Rows from block 22 of a small image classifier, named by matrix and row number. Each number is 500 + 50 x the weight over its row's rms, rounded and kept within 0 to 999. All counts start at 0. Numbers have three digits each.
Before each channel's rows are labels from the 100 images, of 14976, where the channel reaches its highest value: "top examples" is what is common among them. Only what is clearly more common there than usual is listed. The data: cartoon faces. In brackets: how many of the 100, against the usual share in percent.
# conv1: bottleneck pointwise conv (model.blocks.24.conv1.weight, 128x384x1x1), inputs 154-230

top examples: laughing (100 vs 12.5); sunglasses (32 vs 12.1)
conv1.22:508524522478509510471545418508510542584501513523517481496522509510544508513524525416535466535452525554622456458494548573534523441525505431542478512474568497484505542560429512501582441498473540552458515513471463447537429539567494497

top examples: sleepy (99 vs 12.2)
conv1.115:439587511465578460466502424499515527486523478411513509602517599434529545511497492514435532523530489468548438469478508455520534513505500554465602520511507521485543530495566525504436518464499520543419547505526553388462471510474535522

top examples: sleepy (100 vs 12.2); glasses (42 vs 16.6)
conv1.32:514449448505439533459483516513460494516453464499461538474448467535512417445476490486525503526487453526518507519514512526433549449502430579480517422471525504469508468565506525480596418421559505544501473487464477520505512454490410509

top examples: winking (100 vs 12.1)
conv1.11:500563522450520539446435530547409482458551551465463431522451466507487470567555465501472585511457454547488501539464549443511506582443448533495516456478527451499563495573450454525452486470516515440479499482495595548468536500536563497

top examples: winking (67 vs 12.1); laughing (32 vs 12.5)
conv1.38:507517471506511400578526515533562492503564562482452515495505476442518541493471597455552515543552417526517456476503449557572590548484439551490521391577476502552521521417470504476586478512507487520451553522504586494394505493383493501

top examples: surprised (81 vs 12.7)
conv1.27:506462460520444437513524414444478467604511511592565555482559404481487508570513468535493508441434495460522507571544480516563442473457550499563571557400485526485471491482558497427470436490545492577453434446499559586550617515402509434

top examples: surprised (87 vs 12.7)
conv1.37:487478467492498444529549526523520423474489457530458441456419496508495474538497480537502507445517508494511503418516464469532573492469461474503517485454509499522558515513443478520530543517480444439508624467448525510472459485484426580

top examples: sad (95 vs 13.2)
conv1.56:462431499453514531501451523531502434466549474463434431563600565521562433472535477561507524399423469632461437462598565501557587559560489524497460427546408526545478554508501510485488550552483584575463517455530492435530512550453434547

top examples: angry (100 vs 12.7)
conv1.49:434561434493585517511487548474511522544479439467534534545588512392547556481547475529546444422469429493495486513519470492485433494474533492556510534473444456516475502464468530503482492597500551536521528494477494444490527539541491480

top examples: sad (99 vs 13.2); sunglasses (51 vs 12.1)
conv1.46:537486495462469570477475471506515507519501431505559466529490525478498491517482430528526510488497481539537465462447510525306470391454510498510650501529550538499493518518574558509461519516458561472410427502460549429479508501508540518

top examples: laughing (100 vs 12.5)
conv1.98:517520484479491493445416480625429503520482493481469534452511434451474530534488511513556501523435550536582564532451593513548546564478497524540467515459604440470493550438428536445466472568513531549550447403454531571536514574455421487

top examples: sleepy (100 vs 12.2)
conv1.62:525492469569471454520502404439492487514462467417481450488429509493465480506484502496468448445499527490493475486474555482490418477453437524492469504539460491530467578545473429557541479472494524520495548470452516520449504518555413518

top examples: surprised (99 vs 12.7)
conv1.26:533522419489405459497476470476564578586497487502476568538535538489529533507422556496438477556512463467509538490514488515522527493566553504511537470565504535478559554505581511431469564501465491516536498498519499614525559494540463422

top examples: surprised (100 vs 12.7)
conv1.86:546477368559491424539473485469505511482491504508466488509513486465498438461523505550462508439458532390537473414592525537433445541435559495477439451431559417514572571487462509509519520469519440519518482479426524456460483479509542462

top examples: surprised (100 vs 12.7)
conv1.0:593536430647533501458407502570475534498497416533529532436565522496506582547489574450564468537526543453502450465634558527433475509510563515497540519518565486440466492542551451551480442540495441509468464413480476587465666504516504494

top examples: sad (100 vs 13.2)
conv1.17:494526558511559502494431393535459568534500495425496540557570418464493499422487509450431551395445466483514475612478481495493567565553501508488464540538371503566397601507547505465521512503495558511494531515508488544532457465582398559

top examples: smiling (100 vs 12.1)
conv1.41:521554504438488514516547481515534512445469499532571507452483506531503510506506515511543499458579442539514458470422394494477465599542443482509469488409541564526479603507481527417525518436507493455469420481468511471555401469537476481

top examples: smiling (100 vs 12.1); sunglasses (40 vs 12.1)
conv1.55:387661554563521513545506565543481487466564502437506506521463518569496487518442527448524558453534516468552518436481441546547489531502489476548491459591506568438544492493492520440529499490443505536535488415448498588533581493457487420

top examples: sad (100 vs 13.2)
conv1.78:445512514459460504531513510486448508523498504546534460512519535545470461509454479500490553517493520456489410486478441534484529444456409508489404472484463455473419422639505519511457468481552476568521480485466489493457441514495510566

top examples: sleepy (100 vs 12.2)
conv1.109:441537518413486495447492516402455610489497492450516520460537488437493543463544470520463500535448428548508479458515506551484485471557477511557401566551504502487436457491458485542375554450515425514526518490524575493482512512440476386

top examples: surprised (98 vs 12.7)
conv1.90:517545514519499506445527505519551557523466472480514480419445435515523408461507503460524476548558548461553404571538485548492466458533559534548497514532516540406525532479466477552558438570500549535449511513433455468538432531511499418

top examples: laughing (100 vs 12.5)
conv1.57:421458518548502437544570466456483456569531501504470421415521426519448534470431523527513417539492538514473380473578495530439537544486529502506451501476480543504501447493433483477480505554504442499480500392527555434505582488506455486

top examples: surprised (100 vs 12.7)
conv1.118:528547410462523615555477483493523492457477529488520497465551471405470486482505490533557507464472469489532482552524476491531503525529445533533529458507497501521507498484501439512491525442528533502492475529463571531483622457525554514

top examples: surprised (100 vs 12.7)
conv1.76:543433451478497454491473540500466551576531576446465441475544417446473445427538479475467506490516513492472496445415556513554561509455515592519543478481450563355598494539499487441461549509425543538404489507405468500553421563449511477

top examples: sad (100 vs 13.2)
conv1.16:535551483465613492545483464550524484531492501432534465471468521476456485406538454497548511557535460575471488435422518488508508469567421551454456534456490542424464543553559478491463544519524417518578435476507503445436483548594434432

top examples: sleepy (57 vs 12.2); neutral (43 vs 12.6)
conv1.74:543486483441483517464477522532547529461536380506504425456570517489520514422499461571542506466488460466530508489478436538549437555497506516512518481552455554411440556462522472473548516499473480502512487510455558467526536510481549513

top examples: sad (100 vs 13.2)
conv1.23:507524452540590411463477479531505476525511549469424525414524436492514468543514496517486527557578449510426511443475545476511422519597504429509507523487519456506558473445550467452486503494511523562519595461470554504598535494469518526

top examples: surprised (99 vs 12.7)
conv1.21:525522527583475400503465471577421500511502456532400514532449453535566510493562564506361509470560466461539512469469509432508533503456491486459560534513490495502545509529443463456488423476525527520552550497502451486543439560563506453

top examples: sleepy (79 vs 12.2)
conv1.112:517545501513519496492473472478470496531625505438506528426495531526523408490513455504551504559507495488479537470379576562510575461507597539555471449539538491501491531522410488481475487494606506475422456548531483509514449432463452462

top examples: smiling (100 vs 12.1)
conv1.15:476493438448491506546460445412577544410560382432507432423447434538519502442555494537474494440555537500476531508517451482602496543482464474506442570443489500481532478538517556466525457536511450541534492487475476545501498454456475474

top examples: laughing (100 vs 12.5)
conv1.103:509488503524454456486520449476513458439517438553457496486425584494586500531561510496493505530478420540552554412513338492432480463554484546442437532542453552528462520432510536454397526476513480529469519468486491511452543425498482508

top examples: sad (80 vs 13.2)
conv1.92:558510474500453512516529499516479457554482476498601389576438544436516534488519458501591483446440419458582445494467413484596458546477458495512478501468532472512457450607524479479515477422525574572518408479469454517494456401490450465

top examples: surprised (100 vs 12.7)
conv1.126:518448580433548474444501498541580523464487511421502490502388529468438492492466547518493498478490480444511514408551518441449522519493479521522492471434511475525441458517509461520581490577499566453414405525536498426493477523506435516

top examples: surprised (100 vs 12.7)
conv1.29:416490448523542448451508564463540529425503422484527531438463503514554487501504561398523543446497483446524503527501499425475481602479468514511602462548480509511513447528436524532509473519540511552530423508463504474488471547482478495

top examples: sad (100 vs 13.2)
conv1.33:467506480572544538531483557469514569436531422457493406538512406526486508435602565441529437534474477512526456481449522401488512510538485547509566480552520510437415539540517584527454530480414494548554469452476575519487473476419429483

top examples: angry (93 vs 12.7)
conv1.116:456474473461445621515452510543518418529569563463423548538508493426507492504530553505480502497573447465479590485410512545420512526446507365559525552454556524478503547441503501480498558552491521421567494403462526493419560493537578508

top examples: winking (100 vs 12.1)
conv1.4:549440582541505452456481403548527510489456541520459546420468535538533440424553438457542462516546519476513559479602486517555603492581479562524354572515567425462514518502482544511542494527455542492612446446500516420483487442550500453

top examples: sleepy (100 vs 12.2)
conv1.108:517508394495490508478458447501487414462494494463533508541521523496513562527519502459503548533442537535444561498466490486467495418483525506440607507476485554484484524510581499511499500448535496454551500471598416493490449463571463488

top examples: sleepy (100 vs 12.2)
conv1.34:479537483487473479451474566421464482433543569491541497533405502519461522489543471481436504458480549507532459554471514479581481497529442519605455515473468483527577467570459478497574543413479488495569482490583530496463361503531502506

top examples: laughing (100 vs 12.5)
conv1.75:575553424398388453498483432444485571480549546552411524516490444575511485490501487493492406506476460487467465434548513568506478581570531596472444474453638458493461512484462530488430424619465462610441546507451516556536472587402522497

top examples: neutral (54 vs 12.6); sad (46 vs 13.2)
conv1.122:568504518523564584495472498525452497532546407488503492425495497540463433450437425486425481514495484535495512382461570541492516471466470524481516532547540469537481534492606528500547396522534516481473502581539577515441516497520528467

top examples: sleepy (70 vs 12.2); winking (30 vs 12.1)
conv1.84:620552484489518452502497538482455484420489544503479414470572550507509580468427571544552552459450499447517516599536453422464504508409543565491481546479552489605544478465483521522490397408520461480467477505444499476544478494531451579

top examples: surprised (100 vs 12.7)
conv1.97:457508539512495542440549521514538389543534530449466509542415486528515404482497471513509495480532469559503406493521554503476555443518546519461469483413539455448477497484505462522502496536513505501509460456503426411495556494501446481

top examples: surprised (100 vs 12.7)
conv1.44:503505534540486545446417442606482500501589484593372481447494556552481465508467423509514507355611531567485440419470516486516601511601540453602491474494478520502526533592515491433545505459517497506464503505484503542503535530484541530

top examples: sleepy (100 vs 12.2)
conv1.101:520487473470447423463492572485487451489526429565500508547388496523517499508376481522538494452534471433494488545461416511566609557538474530527472537513451494497502553466416449586542479617479503474539563513458493521406517436544436459

top examples: winking (100 vs 12.1); glasses (42 vs 16.6)
conv1.3:473494484516438469422541441518493483454462484485516592491504534492485479524435459438428496548506428540480572501530542510493510537484563490496485558409442480472582540491427485499510509489546507529483519502509512456456496498519462438

top examples: surprised (100 vs 12.7)
conv1.60:566508529510427520514408524442463542520492499549500559475496449429479573479485484497416513558568521504470461535538513493452536508508483478456512453487580457525490540516512547494539482418494481487547623509495436506545502576524438452

top examples: laughing (100 vs 12.5)
conv1.13:536524524474559477536541541554527466551462484499538523563502474479522508498496514533573564438482469448479477484456567433517499480553578530404508494515491552497562534401490573482530573525563560491449541449434438543453450505525427479

top examples: angry (96 vs 12.7)
conv1.125:546511465464430486463505530450505467520509483529530451507540513511462468516498565392419472478487450471455524516503551533485429473425546490459431558500469513486494542530512486502552463561527497528530513572494568473483476492481487461

top examples: smiling (99 vs 12.1)
conv1.106:475403494378435444516465537535489473494465517497517494559543499515501512443423534504531464513532556540468513586453479511499543540539486529536492425509570476420512516517517490485535537535602512580432413480549500451531419561583416525

top examples: surprised (62 vs 12.7); angry (37 vs 12.7)
conv1.10:465485461516582476434566490515473576498452433452432367537499539512524487445529614611549537448493470487527498588571490544400564588566496474462471525497480439527566486543417476486486481510463564442492491571591495494417486478584439483

top examples: sad (69 vs 13.2); neutral (31 vs 12.6)
conv1.67:482523516467514489488531437546452459494417486441499494482516468524489525470557511516512499584462472516458539454515588534509501508534472470509570492538590464529449633440550533508484525536479476527510467531487486525452534510489493559

top examples: winking (99 vs 12.1)
conv1.107:492443548480522527486425469368517506502503499499534525555570503457501492497463534482536570484499487500480518525578564545427539482498452492534542506451521484561413513554480590471492542528406495553397509439462532421451506496513528399

top examples: surprised (65 vs 12.7); angry (35 vs 12.7)
conv1.50:506494513579446498466459493482460458615470459626568538550486447487530447509470452500519484532551532459502512487482580536524572533591518478463481449488426446539557432405485634468502506539463497547551595521494475477494448512509560542

top examples: winking (100 vs 12.1)
conv1.18:535528487485483477443475455501536460526520425581553508458525504540457601488497585502447440459521454438460528505514514551495486515438486449517510518502451495577545422443495482455513513462506514473526512455540494492437545514537511566

top examples: surprised (94 vs 12.7); sunglasses (29 vs 12.1)
conv1.121:464494488487434512475427486536498464468427491422418464518518530548438552499528488469500500550538479441474533606512487486509535502459569460472463552444499406562471466521438536487488485454411497403500524516545512495474524495518553525

top examples: sad (100 vs 13.2); sunglasses (32 vs 12.1)
conv1.53:543446503578498450436465546500466495576552508544545470491569520617471475496490465497449511454473594454503555561581505570509511480488543521513529453459457475452493454460483482435557528433537575399475431465429494423515482485439542512

top examples: surprised (94 vs 12.7)
conv1.30:547502556431543476563510420449535589432450521411459490461499548554428580457553555570499471454464429517509508521648503478508515579481516536527549551589432494450463509528457474561489472565537533412509519466504499495474473481581532533

top examples: sad (100 vs 13.2)
conv1.93:557499518504564449550425513509583584513364493476488495524488513580495486551469574573516544504495457517465583490508581518476474490578443458527474540473384551507536465509475558593510572482526527491543478423483468526471482576526509495

top examples: surprised (100 vs 12.7)
conv1.80:555484502529469483519446512433498452536520455465418454492517396536512477414460487561481479404566494338498548521516479595516561577552528470491516538478454503511564563545536510463467543456526494502542385545548556472469483474523505466

top examples: winking (100 vs 12.1)
conv1.31:528581521482458538433527474476504490547462524565545499602494565495520458535510438478509493455543584553504494530485445426429533548504558485527508454499506536495532407507520563452465557472447507463492526557510539434497427431560466464

top examples: sad (100 vs 13.2)
conv1.64:543484494548471509518518531484538460465522556429498494512572535497413508467561523504498558566418441462529572589542406525499538433488511505497459470481499505459429529510510560445510465448510449512568379493519523576489424432467471466

top examples: surprised (100 vs 12.7)
conv1.66:511509418514458416519450513499546575491436472451472445584470495523587494513510508514433523515508506533496492458541546575410504482453524404518479505538535484463471458548444493424531567418526522416504487437471531473486567583486462530

top examples: sad (57 vs 13.2); surprised (39 vs 12.7)
conv1.71:532486491541519566500516459535550633500496403492436432463539448483512531505526476439496501521498454516400510518483459540474436509510351516515468514526438522456524537474559464544524533520432528560502453501457475597442482562425451493

top examples: laughing (100 vs 12.5)
conv1.114:452470564527446533421556533559523497471443538498485530452556556554568456457520551514537495477543524549495460536473516585509395423582477528531445481586484577461506425488528532485428533520458496502471570533471522493516498434488543499

top examples: surprised (88 vs 12.7)
conv1.6:454414466492492514564515490519412488542491445507503421554414483459464477501463476440504521462618572532537444467457476523421522531500483510448445553543427503520532543561491550407488459474426517480532561506589497554515499419513566443

top examples: winking (100 vs 12.1)
conv1.58:550531524561507494570412555484530521490523463540494565553497444487515500517519506461585480512513465447538493496473476498416487454445505538546486526501511519493526485494469551499495572510514467514407467488542456467500511462508466489

top examples: neutral (66 vs 12.6); surprised (34 vs 12.7)
conv1.91:478485498470550462546483458436449480498537549447512580469428470494482453532409547529453541520484524507457516435554444385492478510556491516543453476473370575484525496523505483444529546465500506481460458509546545485554604473605513580

top examples: surprised (100 vs 12.7)
conv1.104:441475411514517533467459517537427462446457541480492519450584491566430467550529573530564580490454510517503499455482449550465461513454517448519558508491480494522556597504460512513483520388468487502464434524498465464502582549465485480

top examples: surprised (100 vs 12.7)
conv1.9:587525531509487478449477481456474467437433523518557495524384495532483500462531556477509539492536396469521447606528535457502439457521501512539492602495486582515526433458514487503504546475467580478529421551458541418444521456482545497

top examples: laughing (95 vs 12.5)
conv1.111:504503495468504464482534507496509493607477435541535548551491541593501461487518561518570482510512525505603453524522501587529450489484451440501468452500469542481498411593510533512525431484439515513511542446540523596549507478494465496

top examples: laughing (100 vs 12.5)
conv1.59:496485567505457485443464471441482504575486501468478433523457546489468469552518478585545495507471456525505523479536460455467477481539534540402537485495486419459553548459462438577530446518518479524594589477426481505519537513486591514